Rows from block 3 of the text encoder of a small contrastive image-text model, named by matrix and row number. Rows with one number belong to one neuron. Each number is 128 + 32 x the weight over its row's rms, rounded and kept within 0 to 255. All counts start at 0.
After each neuron's rows are labels from the 100 texts, of 14848, where the neuron reaches its highest value: "tokens" is the input token at the peak. Only what is clearly more common there than usual is listed. The data: dead-leaves pictures: piles of overlapping shapes. In brackets: how many of the 100.
# fc1: MLP up (text_encoder.blocks.3.mlp.fc1.weight, 768x256), inputs 86-171
# fc2: MLP down (text_encoder.blocks.3.mlp.fc2.weight, 256x768, transposed), outputs 86-171

fc1.665 [133  94 107 156 117 129 151 128  96 116 147  91 165 160 162 199 191 171 137 128 116 128 109  64 175 150  95  97 164 180 143 137 145 140 100 108  92  47  96 160 112 167 110  64  98 121 111 138 136 105 127 124 115  85 155  65 137 107 144 119 145 174 152 142 158 127 133 126  66 101 138 130 156  86  67  83 146 101 146 198 177  83  74 118 161  84]
fc2.665 [105 115  98  96  81 138 181 104 168  77 136 121  88 187 119 136 105 121 134 145 173 185 175 145  65  49 164 162  62 128 142 101 151  85 145 118 163 121 174 129 105 180 123  94 151 194 163 104 183 135 152 112 103 184 118 120  86 157  53 136  96 168 228 162  84 116 161 132  71 103  99 142 171 103 107 132  94 116 218 103 124 130 160 161 149 130]
tokens: "shapes" (57); "colours" (43)

fc1.40 [123 148 136 167 133 117 120 135 130  90 143 138 133 127 176 133 105 141 127 120  65 159 140 124 129  72 103 127 117 169 134 178 170  59 129 127  89 120 146 106 160 166 137 157 133 133 174 138 129 100 137 148 111 171 202  85 143  92  79  74  92 145 130 170 107 117  67  96 138 113 136 169 126 135 112 101 121 113 126 167 142 104 145 143 146 161]
fc2.40 [145  91 131 101  98  79 118 134 119 192 132 103 137 129  96 138 148  81 153 159 103 112 137 155 125 122 156 148 108 171 106 102 132 101 198 133 144 138 163 106 149  60 124  95 181 133 131 134  88 199 158 108 118 135 101  74 107  92 109 177 162 140 194 101 103 100 140  83 133  79 112 110 137 164 140 141  82 145 141 197  77  88 149 174 162 167]
tokens: "<end>" (62); "cool" (38)

fc1.212 [134 102 130  88  98 131  83 170  93  91 119 149  73 105 116 125 136 110 127 116 130  89 152 143 138 191 119 130 133 161 166 158 173 100 117 129 143 105  84 201 148 107 152 119  82 150  87 167 117  66 176 183 141  92  66 141 144 118 146 139 120 173 119 173 136 140 123 162 142 159 121 122 105 112 122  99 136 100 138  67 113 156 158 120 141 162]
fc2.212 [126 134  86 135  24 147 135 160 213 133 157 151 126  95 197  74  87 128 182 155  98 140 105 142 164  62 131 106 139  92 129 157 129 122 107 125 155 105 130 105  99 110 141  65 151 134 152 105 106  80 134 146 138 170 177  99  97  66 151 145  83 115 102 123  69 140 130  87  73 119 127 141 128 133 131 116  75 125 125 127 191 118 144 164 130 138]
tokens: "earthy" (41); "vivid" (40); "in" (19)

fc1.105 [173 135 118  95 105 135  72 134  67 150  95  92 129 122 136 161 143 161 126 121 127 107 157  78 115  98  63  84  73 132 165  86 110 114 184  94 100  94  77 150 141 153 127 120 110 103  63 153 188 126 153 132 122 124  60  79 126 114 100 141 125 110 148 104 108  94 198 136  46 110 108 137 185 186  88  74 146 132 112 211 133 163 162 155 151 108]
fc2.105 [127 105  81 152 113 165 155 139 187 118 180 101 103  77 153 144 132 102 210  91 138  91 128 122 151 100 169 101 154 116  98 154 150  86  91 144 158 154 129 119 117 156 124 123 132 110 160 130 132 137 159 140 120 146 169 121 104 129 106 153 173 117 119  97 155 166  90 109 156 151  87 124 123 126 163 146 108 185 107  90  80 143  96 187 106 123]
tokens: "dark" (39); "<end>" (34); "colours" (27)

fc1.110 [122 117 140 103 131 121  93  58 165 131  82  37 144 130 166 157 103 102 114  63 200 177 124 186 138  38 119 149 153 161 107  79 156 127 153 124  90 108 181 231 107 153 145 144 154 119 131 167 103 144 162 103 104 182 119  93 123  83  81 127 109 155 174 144 118 130  79 143 140 134 114  77 154 154 141 117 115 162 174 120 138 118 117 169 109  86]
fc2.110 [ 82 111  61 116 102 124 113 130 103 108 166 129 131 121 169 137 117 133 112 154 138 161 112 151 104  81 140  81 151 148 158 128 152 131 129 165 138 147 152  95 132 161  87 141 157  86 138 161 128 104 146 113 101 142 143 118 160 198  40  94  98 148 122 134 111 175 109 116  87 103 118 182 208 125 181 121 102 112 156 166 168 106 134 135 133 118]
tokens: "shapes" (100)

fc1.129 [118 153 171 156 113 166 112 166 161 197 105 142 124 122  54 130 126 154 141  99  76 180 145 116 191  97 109  95 165  96 129 115 136 113 132 223 102  86 123 126  69 125 123 193 109 172 112 178 151 154 115 106 180  96 208  97 110 160 100 164 129 184 116 133 121 104 100 122 155 149  97 174  96 209 102 135  93 171  71 126 140  86 170 139 117 102]
fc2.129 [116 176 107 169  52 134 172  93 143  86 136 176 160 134 178 139 212 152 160 155 107 148 163  87 131 129 140 176 126 130 142 149  99 131 130 123 100 165 135  92 175 135 126  62  80 112 153 149  80 151 128 137 131 141  32 134 110 166 120 140 110 108  88 190 134 113 143 108  69  87 130 144 114 118 140  98 139 115  92 154  69 108 140 131  99 115]
tokens: "colours" (71); "in" (29)

fc1.701 [157 160 129 123 141 133 106 131  96 159 152 102 166 163 104 169 114 137 164  76 215 114  82 105 187 159 119 174 120  84  89 120 176 180 157 131 136  80 107 173 117 141 149 115 134 135 110 148  64  58 108  78 100 139 120  98 167 177  83 142 134 144 167  94 160 104 135 152 112 127  85 145 181 159 115  32 115  66 124 113 133 106 110 121 176  93]
fc2.701 [132 135 155 120 137  73 117 144 132 106 100 153 115 155  83  96 117 105 130  98  96 154  96 174 119  78 104 119 166  77 183 116 105  72 130 128 136 170  92 150 138 150 101 147 143 118 143 127 119 130 124 160 132  98 132 191 143 113 180 173 155 102 110 157 199 182 195  92 106 159 174 158 151  98 148 209 128 187 120  80 113 158  94 152 126 113]
tokens: "grey" (49); "<end>" (48)

fc1.620 [116 187 119 112 178 130 121 102 233  86  69 155 159 116 126 134 127 156 129 119 131 114  71 181 165 135 136  83  41 146 107 140 100 140 125 153 153  90 131  95 142 145  49 160 136  86  91 134 193 137  92  99 179 100  71 150 151 102 154 176 150 162 132 169 118 169 113 108 112 158  54 114 170  70 116  82 126 109 119 142 138 148 149 129 125 136]
fc2.620 [179  98 152 143 173 210 124 169 164  89 140 117  88 126  98 101 124 105 105 173 102 102 148 110 102 136 159  95 163  96 114 110 125 185  84 186  54 133 141 136 151 149  98 131 138 121 118 160  47  84  93 136  79 111 170 114 101 202 115 147  92 112 182 163 136 126 134 116 113 114 118 167 143 138 142  85 177 120 120 137 190 136  93  93 104 169]
tokens: "in" (100)

fc1.128 [148  93  96 117 183  80 211  84 143 149 124 200  98 116 125  89 105 110 158 116 130  90 103  89 169 164  91 156 141 125 110 129 180 160  93 165 166 136 141  96 154 117 129 153 159 135 102 143 136  95 131 115 186 129  93 189 164 122  62 131 129 116 168 151 129 118 170 147 196 129 165  85 156 118 139 135 111 161  90 172 154 135 140 120 108  91]
fc2.128 [101  54 120 118  90 161 103 133  75 131  98  84 152  91 123 124 132 170 121  63 102  66 134 179 127 112 158  94 140  85 178 158  61  70 152 138 137 137 159 182 160 120 155 121 111 145  73 134 175 123 109 126  71  75 126  98 139 134 192 169 102 121 124 101 138 131 165 104 163 146 126 136 159  87 141 134 108 138 119 137 112  88 133 182 145 124]
tokens: "colours" (45); "cool" (43); "grey" (12)

fc1.720 [142 122 123  91 119 112 161 109 131  76 191 163 232 151 177 135  93 156 170 106 151 144 108 124 123 104 128  69 117 162  87  90 142 170 122  97 124 162 113 170 135 122 152  99 115  90 140 117 134 149  91 102 111 149 142 149 134 164 107 170 109 150 133 139 131 135 138 137 151 162 140 167 183 155  96  89 146 153 105 110 134 122  85 151 211  70]
fc2.720 [117  74 160 162  92 148 172 113 120 107 144  70 123 120  95 106  63 133 126 119  79  93 136 155 115 189 166 126 155 101  86 153 106 141 168  92 186 122 190  68 156 151  97 143 109 104  81 140 140 154 169  95 111 168 125 121 165  52 133 150 177 145 137  90 152 110 129 178 135 113  94 158 135  85 135 164  88 147 101 128 105 110 141 143  91 155]
tokens: "<end>" (100)

fc1.453 [171 110 143 113  97  65 113 128 121 123  82 152 200 158  95 103 140 111 125 144 168 116 111 105 107 153 127 136 129 167 104 180 102 120 140  46 147 148 116 156 148 131 118 137 141 147 116 165  70  89 133 150 131 145  74 124 139  79 119 133  75  95 121 122  76 130 147 112 124 164 130 145 125  64 146 114 128 102  68 128  98 109 141 154 139 137]
fc2.453 [120 158 133 112 128 118  73 139 135 116 119 127 113 146 148 109 109 158 173 111  78 161 148 132 171 103  97 171 110  83 109  91 155 122 151 154 135  92 122 125 138 100 171 134  42 123  69 134  97 191 114  77 161 140 101 127 106  99 147 138  52 188 191 109 105 127 150 205 123 110 103 175 114 158 117 106 153 179 138 143 113 150 144 101 174 114]
tokens: "cool" (73); "in" (27)

fc1.690 [ 78  95  82  53 111 147 111 159  73 117 117 120 126 121 141 163 114 132 176 105 103 134  98 143 144 137 118  98 135 130 186 103 140 124 177 128  73 154 174 133 177 142 120 198  82  96 114 165  79 147 112 164 123 155 154 147 136 139 133 120 143 127  79 179 118 107 117  97 108 157 163 161 145 116 138 135 102 127  27  65 136 127 139  94 142 159]
fc2.690 [115 132 137  92 160  89 149  84 133 151 171 101 138 132  84 154 119  76 140  58  89 121 111 132 127  86 136 146 133  61  72 120 171 177  94 100  89 167  72 136 115 145 171 112 147 160 109 124 127 111 108 129 139  95 136 157 134 196 112 154 154 103 163 172 180 148 133 149  60 147 118 133 145  82 119 151  97 102 125 127 100 138  86 128 139 138]
tokens: "in" (100)

fc1.377 [162 131 136 144  58 135 125 124  93 117 191  96 182  97 125 182 148 127 137 143 149 154 107 104 160 153 155  95 142 177 132 115 160 151 128  80 120  88 120 136 100 111 124 109 105 162 148 117  73 117 145 118 129 152 128 146 183 149  18 110 120 214 152 121 107 121 108  91 111 129 195 140 155 141  99 119  66 176 145  85 148  82 151 155 122 176]
fc2.377 [ 95 137 110  95 148 128 121 155 122  96  73 117 184 110 131 144  46 124 143 121 133 115 130 144 167 103 150 124 182 107 159 113 114 103 104 199  82 157 119 108 156 137 143 122 157 100  98 136 124 144 140  49 159 163 196  90  92 169 126 134 121  73 161 160 151 127 150 163 125 189  73 115 160 112 154 111 160 136 159 171 201 125 138 144 172 189]
tokens: "shapes" (100)

fc1.167 [126 168 160 159 104 116 144 124 183 130 162 170 112 125  99 158 164  75 109 176 162 108 125 137 161  72 112 119 157 142 123  92 129 142 139 141 158 162 116 122 105 138 115 109 197 120  87 145 120  82 146 136 170 132 116 126 174 166  89 147 113 103 184 132 165 105 116 124 146 107 105 192 156 182 153 142 127 140  99 112 116  70 162 124  77 119]
fc2.167 [118 146 125  75  99 119 164 205 120 154 155 101 147 121  85 138 131 145 132 113  71  86 150 148 168 153  97  94  92 169 116 184  81 100 135 188  49 181 127 107 123 108 140 134 141 147 172  98 156 145 112 206  99  86 101  90 108  72 125  87  68 172  96 157  93 103 148  92 177 145 124 139 123 133 123 118  84 160 165 142 146 154  72 102 107 131]
tokens: "colours" (100)

fc1.154 [ 87 151 134  85 130 105 103 143  96 188 142 144 157 118 147  68 133 137 220 121 113 166 119  82 147 105 132  96  90  97 110  82 140 111 180 159 193  96 139 136  81  94 124 130 134  94 112 156  65 125 118 147  59 155 139 113 114  92  95 170 148 174 142 122 140 124 138 156 141 119 100 123 121 128 114 119 175 119 171  59 177 175 102 142 133 177]
fc2.154 [176 137  81 140 108  87 105 148  99  82 164 160 132 145 161 118 117 135 126 137 171  66 138 174 107 130 163 146 150  85  97 137 126 162 115  91  92  57  75 182 127 176 175 124 182 155 123  93 153 125 142 141  49 131 110 139  70 117 112 162 119 114  94  99 124 165 166 189 101 100 136 170 150 117 176 115 179 114 141  96  87 139 120 188  96 103]
tokens: "in" (100)

fc1.757 [132 148  80 106 188 139  99 147  73 141 158 146 129 125 116 103  60 199 106  87 165  90 156  93 110 141 142 141  97 195 128 131 141  90 103 124 126 143 131  84 146 115 194 156  36 129 120 158 109 142 175 108 139  71 158  94 170 136  73 113 141  88 123 103 202 133 104 116 113 119 153  97 110 154 112 128 120 152 100 131 172 113 186 163 111 129]
fc2.757 [119  99  69 161  65 196  90 118 135 118 139 151 108  91  99 149 108 122  74  72 110 117 138 124 116 132  75 164 106 125 109  93 171 126  92 139 201 150 144 104 169  90 123 119 118 131 169 127 162 166 143 134 131 123  97 109 115 125  53 150 170 135 125 144 178 171 171 119 106 145 178 116 170 117 118 144 144 116  97 128 143 164 122 160 116 167]
tokens: "colours" (100)

fc1.235 [ 93 125 160  98 147 117 162 124 104 179 127 143 171  65  92 191 122  95 123  99 165 146 107  96  99 161 114 150 151 102 121  72  86 152  84  94 103 157 114 151 127 124  62 126 158 122 130 224 104 104 135 158 115 106 133  88 166 121 132  81  86  98 115 139 125 189  92 121 144 131  99 153  82 180 151 165 151 140  68 183 144 149 179 139 138  87]
fc2.235 [110 172  95 148 156 135 119 117 198 115  95  90  93 188 155 114 105 158  94 169 116 107 154 134 163  92  87 130 125 108 110 108 165 120 130 155 132 153 159 161 167 120 152 132  98 124 129  92 128 141 120 143 151  79 102 142  91 151 106 150  71 121 123 126  65  84  97 199  88 139  96 119 145 146  58 110 154 107  96 195 120 113 132 142 138 109]
tokens: "colours" (100)

fc1.473 [112 153 151 130 110  73 119 126 152 139 181  91 127 121 168  99  46  96 131 117 155 157 133 123 110 102 134 119 132 121 104  70 167 106 157 177 117  95 128 151 140 139  87  63 141 128 104 155 176  93 113 145 181 161  76 162 149 155  59 186 120 204  95  76 149 134 129 141 142  95 129  79 149  59 134 103 151 145  92 126 140 113  89 136 108 162]
fc2.473 [134 124 123 111 176 117 119 124  83 194 144 109 104 106 141  91 118 146 138 136 126 126 142 121 160 145 123 118 149 112 106 171  78 138 133  41 129 178 104 144  93 104 159 188 131 145 157 147 151  69  81 191 110 114  78 116 145  49 130 152  95 116 196 131 133 123 109 177 102  96 166 174 106 116 198 131 103  81 171 113 126 153 134 104 129 113]
tokens: "shapes" (100)

fc1.176 [148 114 107 148 149 129 128 145 163 153 127 126 146 119  96 115 126 130 151 189 164 136 156 121  90 157 114 164 113  69 122  89 107 123 156 104 182  96 188 178 126 137 109 148 151  94 125 124 118 192 160  88 134 143 101 113 143 119  94 141 137 215 207 130 136 193  93 122 109 142  66 119 186  98 114 186 121  76  80 159 181 133 139 118 122 173]
fc2.176 [161 102  95  81  93 175  90 193  69 168 163 148 124 119  78 113 181  96  68 111 101 126 111 156  63 121 194 121 119 128  93 104 103 163 109 124 154 112 164 107  84 108 140 135 111 162 143 127 149 149  85 119 135 171 199 141 147 147 132 140 108 105 142  95 117 100  44 145 195 149 108 110 120 114 154 125 124 154 129 100  90 138 135 140 132 136]
tokens: "vivid" (68); "earthy" (32)

fc1.698 [124  99 146 141 156 131 144  84  82 105 126  80  83  76 111 176 179 168 137 125 130 198 184 162 120 100 106 108 143 180  98 105 139 177 114 111  92  79 132 136 120  62 161  99 160 138 138  86 131 149 178  86 144  68 183 143  97 112  69 118 188 148 131 127 127 117 122  93 141 133  90 141 132 132 104 120 171 185 148 110 130 128 148  69 114 153]
fc2.698 [186 112 117 160 111 161 145 135 150 140 178  91 132 125 126 129 158 147 190 164 148 146 116 121 117  61 154 126  90 122 141  73 147 118 181 128 189  28  60 132 100 128 161 128 121 221 143 162  96 109 108 109 107 151 112  93 119 199 143 105  81 173 105 124 119 155 145 123 115 145 119 109 137 148 167  77 183  86  77 150 103 156 118 161 125 123]
tokens: "colours" (61); "<end>" (39)

fc1.534 [171 190 180 118 186  63  85 133 108 125 101 168 139 143 146 179 144 137  87 168 170 110 106 158 101 117 148  94 142 144 128 124 148 116 152 120 113 197  95  80 139  78  97 145 119 105 124 210  79 122 108 179 161 132 116 140 191 123 127 112 140  56 109 155 197  92 162 122 142  83 137 156 153 124 120 109 121 167 150 160 120 163  99 113 136 117]
fc2.534 [104 135 147 185 123 158 145  83 180 139 126 108  97  77 116 152 109 140 126 129 141  99 147 148 160 156 107 155 169 156 131 139 174 122 127 108 134 147 147 149  77 159 123 130 150  99 127 115 154 155  89 174 123 116  78 128 152 150 128 117  91 124 133 137 131 123  96  91  64 139 132 127 110 126 118 143 103  77  83  99 120 131 149 135 133 141]
tokens: "cool" (43); "grey" (38); "colours" (19)

fc1.145 [107  91 105 107  92 199  75 157 101 142 158 152 128 169 104 161  98 179 123 196 101  66 190  90 115 125 123 143 130 101  98 129 189 122 151 180 142 141 157 128 170 164 112 114 120 134  90 104 128 170 163  54  58  91 190 114 150 177 142 123 132 111 122 119 155 139  95 168 121 150  86 128 157  80 108 143 132 126 114 183 104 123 169 118 127 117]
fc2.145 [136 118 131 131  98 133  95 208 123 122  66 140 110  88 175 129 112 136 154 139 139 164 117 134 159 163 176 126 149 135 102 174 189  85 103 126 157 135 156 109 149 121 109 136 175 156 100 133  94  93  87 145 145  41 118 143 148 116 115 122 150 133  99 108  80  65 141 165 170 163 130  88 173 142  53 144 154  69 172 126 128 172 103  80  90 149]
tokens: "<end>" (100)